python train.py --model="self-supervised image encoder" --dataset="small charts drawn from random numbers" --image_size=32 --translate=0.06 --norm="layernorm" --inner_norm=false --projector_hidden=512 --target_momentum=0.99 --residual_init="scaled_by_depth" --muon_scale="match_rms_adamw" --orthogonalizer="newton_schulz_5" --adamw_lr_other_params=0.0025 --steps=11800 --batch_size=256 --final_lr_fraction=0
Rows from block 2 of a small self-supervised image encoder, named by matrix and row number. Rows with one number belong to one neuron. Each number is 128 + 32 x the weight over its row's rms, rounded and kept within 0 to 255. All counts start at 0. Numbers have three digits each.
After each neuron's rows are labels from the 100 images, of 14848, where the neuron reaches its highest value: "strongest on" is what is common among them. Only what is clearly more common there than usual is listed. The data: small charts drawn from random numbers.
# fc1: MLP up (model.blocks.2.mlp.fc1.weight, 384x192), inputs 64-127
# fc2: MLP down (model.blocks.2.mlp.fc2.weight, 192x384, transposed), outputs 64-127

fc1.245:107134153128128196086154128128089083128157104183128177152126177098128112128111092128106128128152181128098051132128186165170195095204068106128128117140111146194128110128115142097144141109074104
fc2.245:078112128046128128136128138112133157128104128053159130128168128142128128136152126121131164128168092160183192096128108122051145128128128085167158105084100128182137147097171128114127178129067132
strongest on: line chart; ring chart

fc1.146:128060128148084172083081128128106102128152139135157128090128160096201165139098149101108128128143073076176149148087164158109161128094202128196128078128097128185128155158128148158128183139075117
fc2.146:128175130117204148125197097128192143193069091129099206144128121085128128100113076128128128127105122128127152087201113097128181109201074114128163128167120128122115148090128085078104128086073128
strongest on: dark theme

fc1.130:094063132080128054176128079082173121074191181107177178131156128128128128144128148129128115084128114128147082140167128128128155128117150090162128118106128035094153156135086033116142085039102147
fc2.130:128128087131128148128108155128162156109128128125078109128177072173080181121082132128157128128089133128144128173137128138128092128127102119074128179139128202126152058164112182189162211128114097
strongest on: grid lines; flat; step chart

fc1.382:133084151128128151099128130093128128128140113094128128128140151128128128117074113066141177128128155080128080145102128140128152128128128194142186184151150138194095167095128123128076094217099128
fc2.382:128128147069128128146061128128128148176102174128128092128128095160216128128175145105052128134093116138155143085153078128087073128135156128077057105064149098089189142144128174103128164128167128
strongest on: lollipop chart

fc1.322:128072128128115128154078166120100128133128128085128148177128119094181142100084084139172128128116075128128129132128152116128128102128014088080128128183120135128157127071093098183128120128128137
fc2.322:135151128159109128128192137128178128128087128107154128128133128128161088121157087090128128147128106168156128128090091128153128080133128182165109216125135069172128128128195128073084069128128110
strongest on: radar chart

fc1.159:030128128176122129127173079083067099121173099114137128045151120106128138152128159128128095128128128128086098072127128160091128113136167121096128150128115060190109162091128112144136199128108100
fc2.159:173114128124093082091136128128128155128128138094136090149145128125115134119116120100128128163128169120152128130128128159212128098128128153158112149092075168128128167145128152062078077071169103
strongest on: grid lines; step chart

fc1.109:034163137128162117103128128142128106177152128128128110047098131128067102154159076069100128173172133128035113124133089152127052205128128059088128128170187153168103099128113128128128128133134128
fc2.109:128128128128142088128078171122187164130079185127128110128128128091198128179092142175176128106075169128097128090115156161180128128170128128128169028128128097131124128152169108164107082128143184
strongest on: grid lines; bubble chart

fc1.102:128128128128088086109133128128109147128140094153128154157122128152149154161128071148128186128079133128088194083090125164093162167165097178162128198128140142098155129153067191128091118128100156
fc2.102:129128146118128128128128127177091119122128201109152128170149141139127078079090128147137111120128122148144153128128173038128128119145128128128147128101131115199128120054128037128141125089050139
strongest on: lollipop chart

fc1.44:170083131128119142097128128128128124128137128104122107095177128053128145128103151052212127132128167128149185128119128077189173128062128103114081144128099128101128128129097128092128159128169128
fc2.44:128186128189092120128128128130156128128061187136208128179086079122128096143098128128130047076105159159138108140127128215128142101132136129128159158128157128128181128128155117128103067128147128
strongest on: radar chart

fc1.224:165158128139123103128128094128135166104128122128198145169105116136154123128134078150044128128140128147065108128128087153128100186160151128128128104119133105099175056082134114183082139083174091
fc2.224:128096128128107128151128128128112108058088130128094098086172145051128143163159128065146128128178128128128128128123159128142170115128128129128106159170128218128106153128128128092126081165039128
strongest on: one colour; line chart; dip in the middle

fc1.295:128155105144115128128128128124123163134128128128074171128112128128129223067098128130151099128099070117170076094136128128128128098132120070137152128128128146183114073117128128128084075129175181
fc2.295:142093123135160135066088084128158146128194082120128128043128125109083103155130143128126226181078129103095107127128061130100145163128128128197085130128128128128192122188054171168128128128140116
strongest on: grid lines

fc1.253:128128113091171128128164083084086085171080049151126207178060175128128128152142103128174128107128178128128176079128113097121091136171128118238128141167128176083113152093128095127128201151128166
fc2.253:128030128178128128208128098163098128148128169144144128121128128040125128128128128159203131128116128128140135117190159178162133128128128128097128081154128128137093051076104128107150045121136099
strongest on: lollipop chart; bar chart

fc1.377:192039144117164094111128105242183087156097091174128186128145081128095128103156171088148128128099128128146128166128121113176128128116128149118135120160115128183162088182128117177128128157168133
fc2.377:128152128129162128128091127128060180113128132079118128097128183142143107056128046128128139144170072078128094128109128128056128128167128128189145085128131065112098174113153128102103128168128177
strongest on: stacked bars

fc1.38:145128058168128145062152082128128113148128108128107128128114103185160128128128128135128138128065128119092127162165127173134128128130179191171188055216128128155086065211132126128141142128115097
fc2.38:064126116152127207138208072076171185128128167128071134115154125167161128128158094148143015128128128128119128128116162128120128163097158142127170181103084128128099164128144161128088128128128128
strongest on: heat grid; radar chart

fc1.65:083158102095124128087128151133128145124157123128126128156128128176165156107164128097201155206108128128137162116107057064099115083128128152216213153105119103128174129101143131139128084128128128
fc2.65:128128112091072128128082128156128061128110128175072078128082180135127122128128166085129166128118128095149087052128155137183116159100139156163069055068128099178123143129128189137128128098080179
strongest on: grid lines; lollipop chart

fc1.223:175163145128161147111048095119096143152190057176128182101132128173142128124128157128158076128158105092128128128104219128146092151103175151089135114067128162092128111163120177164097133222101128
fc2.223:061046128128128088109198128108128175156128163101092197172119128094128087142106099128090179128085074128182128128135092157121106152162068143179116142128152150184128130171128104099177163123109119
strongest on: lollipop chart

fc1.246:143097207128144128111128128171122186128128128179117128152128100128054128128177109128128177117197128128141096120134149124128059084136049070128171187176103145128166128128126000081128128154085128
fc2.246:128092128161128128128128060128129092138128109021128075128104202175135093128046128144130128128128056145128128128090100128128158084104128179118120146067154142128183128152128219133102128107128128
strongest on: ring chart

fc1.15:179148176170128047190159168128128053112128119093106128069101128128158128128149128118128132128142128128128132136128096105128086128107147062128207057128117128071134128128128096087116080199113151
fc2.15:128128116174128128138098128169123126165128136063181087128128113160153131113102128151188128137128116054128128128147173107128119128128118202161099134128160129138118109108122128128134125139072128
strongest on: one colour; grid lines; area chart; dip in the middle

fc1.379:100130128128006068081158131103162121128153152128128176117128150128128179128155069128128128086128081174148090104128052143157105128118128120137148178092119106111174146085085128093142063128128128
fc2.379:128054132146202173109105140202128083095141067128128128128128101073165130123103141128155187120113152144168153190147128145128163137168120128133136058128140128128175080160128066128115158128070085
strongest on: grid lines; dark theme

fc1.96:149140168172156128128128192128128080143164128128171144128092111152128128118088199109128128160084128128128090128180128128079214128128128088128112108071128128154128161178173092128128124076128128
fc2.96:122055113114128099157164151084128149157057131123077128128128154133151140153128134128096128062086146081151165128085102131147084078170186170146128132168222148122141098032151128092128168118128157
strongest on: grid lines; bar chart; lollipop chart

fc1.164:128103080167120128128135128073141158128119113128087175186128123105179173181117128129194128096128084128101128128155186120128086128141155174128184128147106147197128092128128128128098128183197087
fc2.164:159128170128128122128128185106128061103115128103128128135128162174151128167128153149128159114128120092172128128160128111166128170212092094196109082128128181120191158103095195128175156127103128
strongest on: radar chart

fc1.203:152128128128093067135105128128174173191128134128157197161128097128128164095080096128128128108128140100084120147166181156094152103153128112117140128104104106155128128109128122146128176120143101
fc2.203:098128128082143183128096129104128079128168118127122079133056129128128151162128174128107121126150128121165128128103175085076128107125089128128128091096128115119128122128123151110128128123128210
strongest on: ring chart

fc1.58:050128155128128088176145113143152173141128128090156114118128090079142113116160136069142128099114126099128041113128092098128128123134128128196143075128087128094128114124128139130084195181113184
fc2.58:088119106129038128137182155101128128128100189153151129166107176213128122141128164124065121162080132103134127145128192128128165148161128165132109129128107128200128128181111128107138128170175106
strongest on: dark theme; bubble chart

fc1.225:186177170099128159156128128038243097128152166114127128115128067090162155098149058122151113128144077146084128128147129128095161128129128161208128128108142088128128128183065054091089059135128151
fc2.225:094154063134128128075128095128064158128199105128181128082162179108128128194128167111086069128128155060171170128128128193128128128103124108128099084175137075156107128084114212201169126138142128
strongest on: dark theme

fc1.335:199128064152101129195099152128128128088082100128079117108109069128156096096128128128128148134128147185128128173196128099161006131042128164137131128128128128021128128142143113128135128127150153
fc2.335:064128100128110125103161131067156145102074185128193128119177128113186128111149128083137128154171204128189124128128109128128128128128118128163144088128128109097108151100160128159105210128037143
strongest on: line chart

fc1.61:141125137154110128151156146139150108072166122124133180101116056128176128128163128155128110178155124058100114193157128128125128122163092058148139188128128172128097128161195130148126128157066106
fc2.61:052093102105155170104143110173128128160079128104069070080128128103131114140128131181128134128128128128187173134128128128128089112030144128117128128062128189128097128103128183128130088128098143
strongest on: line chart

fc1.280:140145160158116128112159153149128073098127171106128128128192128105128128120128134128107128085082128105123116078119116149065128128128128089128172157139177071112112163128192160128128130213098128
fc2.280:128128143156172150135115164132129178117128081121191101101128128167123116128128137128142126190126077164178128167073122189141128142084128106128128098104128053112193163123069146128130176112163057
strongest on: radar chart

fc1.214:070149151200133082158135097148175070176128128075174128128128133128128128074148156128128132124075128152128099138128138179128128125084128128128155128093151108205132128093128114200100189104163145
fc2.214:173097142128094186165080163113128148108128128128048057156141084101128128145149166142110100069156128128157163174146060128062138128155137128080116128128128121082128128176142146128128146166201128
strongest on: one colour; flat; line chart

fc1.76:128089186161062077128157134178098076161086171128104149127103128106146128122165158086133057158082168159131114129128128120184082129173107090092128169137113100128119087144128154128128122144151128
fc2.76:128128120078156209128069147119128154128128128095144095128133077128128182128079095128120098086125162067112128128159128138128175094118148121135128128125128121128128128128182128104116128096096148
strongest on: stacked bars

fc1.294:091155128131138097155167134217128128128128074176172132128127124177196131128099144128118076179100209081153128082128141128153128122086128128146128114128128096152103127113207128134193128128118192
fc2.294:196128142110128122084128128147107097109128184165066146124106163118103073069128128128110128035128144128102145122128128157052128131151105110090128141203124117072128128181101128128065128167175165
strongest on: stacked bars

fc1.357:130155105096163128089128059126113149092149128136138149128082128128174086184128084107128128128080128130152166101128128112128055145128248200193128102158128128128131157214128215144086128128119128
fc2.357:128154130114148128140125128134175112121112082156128128128128147184089128128128124121184052128142128128098128143128126189098128159157222175132114127114128165167128128189115128078096128128161180
strongest on: heat grid; items: three; pie chart

fc1.118:082139083059128106169128150152128153128073135156091120148090088128050183141122128128128153160099139128067128128112121111127186149097106170144167128072128097128154093128128128118129177165128120
fc2.118:128119168128093124077169091101128171148133139147188200063140146064229077128153099147091118128145066128140114128128112137128181128128128094204146087152121153183104157116128193083085128169171111
strongest on: heat grid

fc1.51:118128128089128098140128128150077172172158128091130128150085043154093092128175115138128169182085128094128128128128143128106098128128155128128096085135128128129101161109128153094145153146106128
fc2.51:131088127102177128135128132152165154128116152204098143156145115070179084081128128103130128085148128134114155106131208128128165164128092110166100166128130129128128187128124115147104169134161147
strongest on: one colour; radar chart

fc1.12:128110168158138128134175068138138128144063128122128095080086095128108128140118125194105128073119082153126133096164128176158148137068141165128128116128076128183142150184134038128088128098141143
fc2.12:104172101099128178167105202114077202135166159149145123187139166161128108118158128135140132139188128195124116149128128128128128128146038154134192212128128069130181181128078137132128144164128130
strongest on: lollipop chart

fc1.297:086090092166067140089128128128128128129128128176161185151183083128091128151160128130128139146152128080152133128128155128128139168073095134128145103128103139097071114092095128102151105141132128
fc2.297:128131128128128143090150146128128128079207128128071128128042113116154078076106129123149128134130144128128170128103128165173141128114134062179051217137180075143108128232128102150128128136128128
strongest on: one colour; grid lines; radar chart

fc1.119:137097148114128128094115134112163128128053170128128092128128138127150193139088050137196144171092096128169226149128110149125085159129075163128128128097138120176128092128103099098126121128071196
fc2.119:100135205109103087085128128128128128106109137136103145135128128120174172120176128096102128134147092200139071126101128163102165130185120128128120128143128171128117168078128128166170143106128087
strongest on: one colour; histogram